config = dict(
    encoder_arch='resnet_bottleneck',
    model='image autoencoder',
    dataset='simulated grey scan slices of phantoms with and without marks',
    train_examples=245000,
    image_size=48,
    crop_scale_min=0.8,
    horizontal_flip=False,
    bottleneck='plain',
    downsampling_factor=8,
    encoder_norm='batchnorm',
    encoder_activation='prelu',
    encoder_drop_path=0.05,
    encoder_depths=[3, 6, 3],
    encoder_kernel_size=3,
    encoder_stem='deep',
    encoder_avg_pool_shortcut=True,
    encoder_widths=[128, 192, 288],
    loss='mse',
    latent_channels=32,
    decoder_norm='batchnorm',
    decoder_activation='leaky_relu',
    decoder_widths=[64, 128, 128, 128],
    decoder_blocks_per_level=2,
    decoder_block='basic',
    decoder_dropout=0.05,
    decoder_attention=False,
    decoder_upsampling='nearest_conv',
    init='trunc_normal_002',
    residual_init='zero_last',
    optimizer='muon',
    muon_scale='match_rms_adamw',
    learning_rate=0.0033,
    momentum=0.95,
    nesterov=True,
    orthogonalizer='newton_schulz_5',
    adamw_lr_other_params=0.0024,
    max_grad_norm=3.0,
    max_steps=6900,
    batch_size=256,
    epochs=7.2,
    lr_schedule='cosine',
    final_lr_fraction=0,
    warmup_steps=130,
    weight_decay=0.0,
    adamw_weight_decay_other_params=0.01,
)
Rows from block 5 of the encoder, named by matrix and row number. Each number is 500 + 25 x the weight over its row's rms, rounded and kept within 0 to 999. All counts start at 0. Numbers have three digits each.
# convs0: reduce pointwise conv (encoder.blocks.5.convs.0.weight, 48x192x1x1), inputs 96-191
convs0.0:479513521506465523544485529497526495491490489471506489499472483498495501473541521513479504463514529452506503468522502460492518461529501496522505502554479544487549487508480478497477522476483481514462509466523489465523471492518503523561475489494519468495513519463452503483499447488476526498
convs0.1:441529507525505516533519506485437484495493530519504457485506510523502521524496518571472532523495510509455463526519505479502514477500504499540509504494487481573513527504537510455520509472482493511491509504516506520465530507512496494418502482516475563512559471471506497531481503480508529482
convs0.2:448492518492490525513460473471524474502502497479505490474488534501502497517457498535513500412493511476488534503496492474474526445525509524497509532550471512491511484499530495450529493454516523505510495441510531500558497527536502539527507486511487492489495471520503480494474527463446546472
convs0.3:481491497519500480501469480485467488501525487502502470539468488556496509511528508496493488503480467481532509483516532508492484486484492519567523469498482500486506499481502527517510496505480503482461454459492507512511466444503446471497520503499585489501503467471482484551508460490497484491
convs0.4:469511483498467523486549529493490514484481495476504506515465493526493524501501537474472510542472527479492509481510523484516541512448497561501522504499450483479512522481501477491512491468495484522471475491511529505546484477521486489516506468469538528512544458561495474538524443498518497503
convs0.5:433525518534494505467479495512487519470495501531508490509496502526487471488488511500511505454471524529483527565509510515541541467554493543540484472481504484535518526503467523493500510504488496519517512500523496509502540517513488465472493519476524476539448481419452491551474461503470533478
convs0.6:518519514514495543472517519482515517487477480493476466508469482530466491529512518548504489456492486497451502537495502489543485462538498529512483450526499507453461502509519515491504459513490554489525505475510513511518506483515553532498516514465495514480506492446516483478510524492513541471
convs0.7:488498548485499514483496535468496495440510517505501482467486522512481502467474511512537454501455518515423468510514486488492513518505475503533486501493543516525472514593516460481513493533497452474518522472490541509490473508555448489492530481495505498525464491481510499501486480467488483473
convs0.8:525507508479540520487527517445515485521494510534507473443501496502479461533527498523467479469476486503443517523478495464482506495505503505496481473492505514485486484493476537441519526514529503493529495443513518499496503475507532483529498433519544510478519518539480491541469502511516517527
convs0.9:491506503491488471536484521543509520521478454487519490475504526537473492454527479491534492478497509446475528456483456529464456502513487535501560494573458489531504474475519521509448464470520445532518505474516490515492525484443515479502487472513530509519547524514500486489485492515545522461
convs0.10:555472512491521491513541523527455496549483552498531508498515513513476494508499512463534470504513475515539480515480482530488522435521490508491505516479483499492527498500494481493484546496508519494508511503446506514493476504494480480475493455511559503507510518489514488459527444510524484491
convs0.11:525514528488488507488533522510540465492528523485519481496472502450479488477493489486524474528528497472489533512547473507540493460488476561559545506513539507503480508494502512505485481468519473498545497502525518491478494568488500479505478538513524485517476477526511494548513492489497489470
convs0.12:511492517507495527506499500485546521507546500479492488540523517507491470539522532462450458546480523480521538506529504487504509481507499529559521486502487498504536528533498487509490505484513457524559494490479517512470479501460505505485508542516461529482509570457509495451495504523509499505
convs0.13:467500497491454515497493500479483516497492477509502522512490487516511489481503480461458531503498510501489486507517489492471466469520502466543484503484493471511470501484497477524465532482480477528561515493488466529527483479490557516508477451524466530483487545530517492491511540471459444481
convs0.14:489439486488497536501525453536476474449465494532510473503486515493530501514502507468498459520446483517510504562522512500520458506517489490510489504496526486547498488548504526465496486466502466500514522492515517512550512531476470460489548489468483547528465504502507524465531482524520463484
convs0.15:484522507506489520480469483462465505508510506498550509503468539482487475494497552479518479508448528457470554514486528535438476469502513510529486505532538485525492522485551512477571474499468498496498468470471481484494506471552471500502479503493471512473522464508469472454539486477497487473
convs0.16:513457483516522523514488508540489483523533499528552501513494487524502474526491502520507523519477538489501511530537492468467529496544492481501531505494521542513522527483521502460485534442533500490439474527513494453492495509506535502500518465494461509488515469432509489529525456513502473574
convs0.17:478481495450429531478523499561508540467497490489521523473488475494494488500519516521496492497480551490443524488505499481505496445523488518526532510533508525500483468471488494476486488539538510483470499510498468500499494486490520526464523482519548496489494453490459468573480528527512479489
convs0.18:506503494436527505514553504507505504467479493492535530487528546556476563539486455460502495440477516517475560506484490514474520550485500514527508487510487508516519483485542501442528491477507503513509475485520474480479558445501523506534487475518539476512480522478507480526514522504513533536
convs0.19:461481514491515499521530521520515537522492504519551497467472465539488487524489471527457453511479524467502514482437517522470519530520523489458469537518499483511530479492522504490496495459490530507509477515459519519495525493458502503530505485451504518463503475512479484510540502522517422502
convs0.20:509507503510539502514533532506534492489521465467518525509517501494501481508502496462521509546507499471549533498472525531579481555509488501491518470492491498550504484498556514496528515525529481520480462516491481431479513509513471521517512527474501509501512498527472488512528488525461518437
convs0.21:542508499480527552498485519504452480504466503482479528474494475503490525514491475483483454505502508472421525508523490541533468485485534479511489504511516473477464482498508500462487490536485493535456487563519477517538514471527473546521505540493511474504536468488467477550483481497471491477
convs0.22:455475491488528516529462518497481501536482558492518458532440516483502496520500484506513510504525528496465518519512532485433509546477526515527499472521482492523514473512470478480502490518494518500498460487534546531516462506539512478541486508464514521529525519503480513489483533490505499546
convs0.23:522500521471498534526487528515510531483473537502469504490474506454526519530485501503546486477461484502428496499520499503496525470523522520494465527525504543483447496533440518471521517533531516488479498454523499524513513525472487503464475510520528444472503456509484538542475466497487517520
convs0.24:498493492510550465477484459535485514480489504487544460488541467500500492489465534514462494467496523532500519474499506518501510485504522470524506507463478474499527512504508538524526488482453500497485492489489538493475534504517462510486525523514455471523474533479467505531482517516510482491
convs0.25:548467517522503487523520537511523504467510504480503529519522504489478463502521489472507465507480473494485486496529454469500537521537505481511495520522513486532487491516497517531481510497513531483505500452463507515485509493478472493475516503535467514481533487481516522504544483502536468436
convs0.26:540502494532509486480508501437485530525520504473490519465487489509481518507498505488495499496505519496482486516510512539532477476435493497492498531501526482492526496489535496518482509482477518510533492481490454462522475484502494548446463546522523518518497469517495514470460492448510496519
convs0.27:493533484525507486472452493548480540514494470478505507467518521465491518501507509490496499454519508449427500480503531507529508488506475514468501492503508538475523446507504517509508481472495511507491442532504495487497534527493492499471485527522548511476477526529482501522535485510504489497
convs0.28:490473479476505508536492500539488519514481497479464497477534507472494529487490455467502540556460483509502496553582486463453502476490465530456496488553504484523507511489504520454516498457476465538489510461523510501498542511554490512537483557487501494530481529510500484491513479481512479469
convs0.29:515505505477517495511541481519505500512525524505485476489513493525476533533472520529568512451481501480483493479519525510496511476479507518543509494500466514476540471502467480473507485480462484492485482490478515458503497488496498490482520499458504513501487511495507482531509472473457497488
convs0.30:521472509485524528489470511512515511475484501491510507498527453501561481512502513473531492490497471489441517504507499494519494495546474565516498491513467496479494498533549430520535491470483522502445467467522519492503456523524514496455520574494442493522536502483517476475542490484502483511
convs0.31:469514494445475469541527492518497521472516507481442456499486459493471513487478491496504484501507494518466530532544492502446521470480471493519505507486504490531499465527489503474507490491546462547438502464460495513489484480506481578545485494509556488501504517512496513531533484518492517506
convs0.32:509473497503528475500532505528544477483508476527527464505517508519499454485477504511518475483522514497519539503510530541474500492509518514512529533510505456517570473493492490486512493494460528496461523486511447517492507552515473478503484480507490585488506502479485495499547487468487493485
convs0.33:489536505535477494509504496496450499547490507492477473507493511501462506518471519546489508491463473472483542441535480492491483496514515516544450441471530505520463514514543515467474501509554484511544522488503527508458470447508508482521521506498498490487488497545525511513467501513508536539
convs0.34:505465543464488534471523501484551457510510515506522489496496490535488504503528523482495533481501484475430502530506530521513512504479509526497516505519469499472498537501513509537509505485467498505506545482490550496496529540474484490480555509473490510483461550498538535514512508499516508486
convs0.35:440507497499486485502511461491457479508541526507481452492492497479497490492496531560491521473457522484451489515502471473492479503499529526492497481492494500500463502476494513461511509470514503517499443495458481526480541437526514509513471488507525478507531454506506505512492473517487466558
convs0.36:491473516529547495507543487508538510468513485464490508534513474499473463500524501529522503502492514488437513520478521502468532483543503490547485517487500502502454512541499546457491536506516520501532496512488498552449476450484491474533515493523532511466501463497499484504506474473479495503
convs0.37:520430516525517492494492508493521500526516527486487507474471491513489498506467475483513512530498512463515527469470485488488481519485478503496445534529476512502506496527503516506532523511488513502497532495512517514463529472499520478496566511504454483502481502431521529510488477506537535487
convs0.38:454506516490469476492508458525502503498496529522503456499489527506523510503463514562546489473533466482449514521557476486577526471471448490514495481495483518523503503522485489524496486497486487493492449518494493538497496490510508475507497543510485500493498447446474515502544448521525497516
convs0.39:479497483498530521508507532512464447484448487473552464478479528514483499530468525478493492511486485499471511538490496493506505520494552475516507529530487483489462504473484509488508475482450456499510499453479531515491501473463470473490497482513559553509512498449503459527531465482522487497
convs0.40:504521512542489504514528515495480490476483523508511476497502503497511453503478485483489483541472454530473486534456483491547510490501492499531520525485536456477452513474515526476485501519547520508509479529524527519508487497526526491513469528536460521518540528480509509469488459529471502502
convs0.41:504512451491518483497508501510462491463482487512537488536494509572488547507502508508474512562510507477452487548505473509472486453495525507447498485475466502460478485520457476479511474491496515502523473498487472488479506540488498525477501459481516521494487536475504484525514520537460495510
convs0.42:501490471471498497511495476506469525515507487491535505544490489500533503510463553500505517479505526521521492488506537504505569525474491487489537478461475487532531501509511484540480481481472510489469444491494497509450483473535502518544514500507539512501527490507509495530501499495501543486
convs0.43:528452489515447510494531523477519453465509495499513502448527542487495469505443480496496505550486507500446507524525500479495495529453504541502547503516495517490527496475503474501533549541494517475519506476501501521449516493464488515525530534489484540481508484458485527465452504453498517493
convs0.44:479513507531520505518521518471483497460498509531521448460522529497498535500524471470551508511467506511460515545492520488502473424519472468552551501509539525499469467517472523479539488489482513492457497529444501517523501512513490498489511525546518528501473452512468516482491461510476511522
convs0.45:517531504465535485502502511546530498464511518518525519463513502522476484532500519484507483534508465508462492507512463500473512483488480507521542533517449483484541477492495474466498505471533486488489444474500517528472472519459496472523513463516565479491445509482468495475529457457458483472
convs0.46:509455508494477549519494520518493510467488503515478444516476423506535526511507498499515496431511513515491529524511498479507434471539498467531490474532471440506505531514487513498499543496510522495514528496523521530479514471492513480546501506529547508505494471480516478531486508461519507474
convs0.47:459478491479486473482459492486502516512557499507455513506488512504487507505467493539477511462480496524445527489480506477521446444456520469518512515500499516527482497512487505508518521509558504508489504543483527485496501496506488492495517479493451529531498502474464515529452468454458478492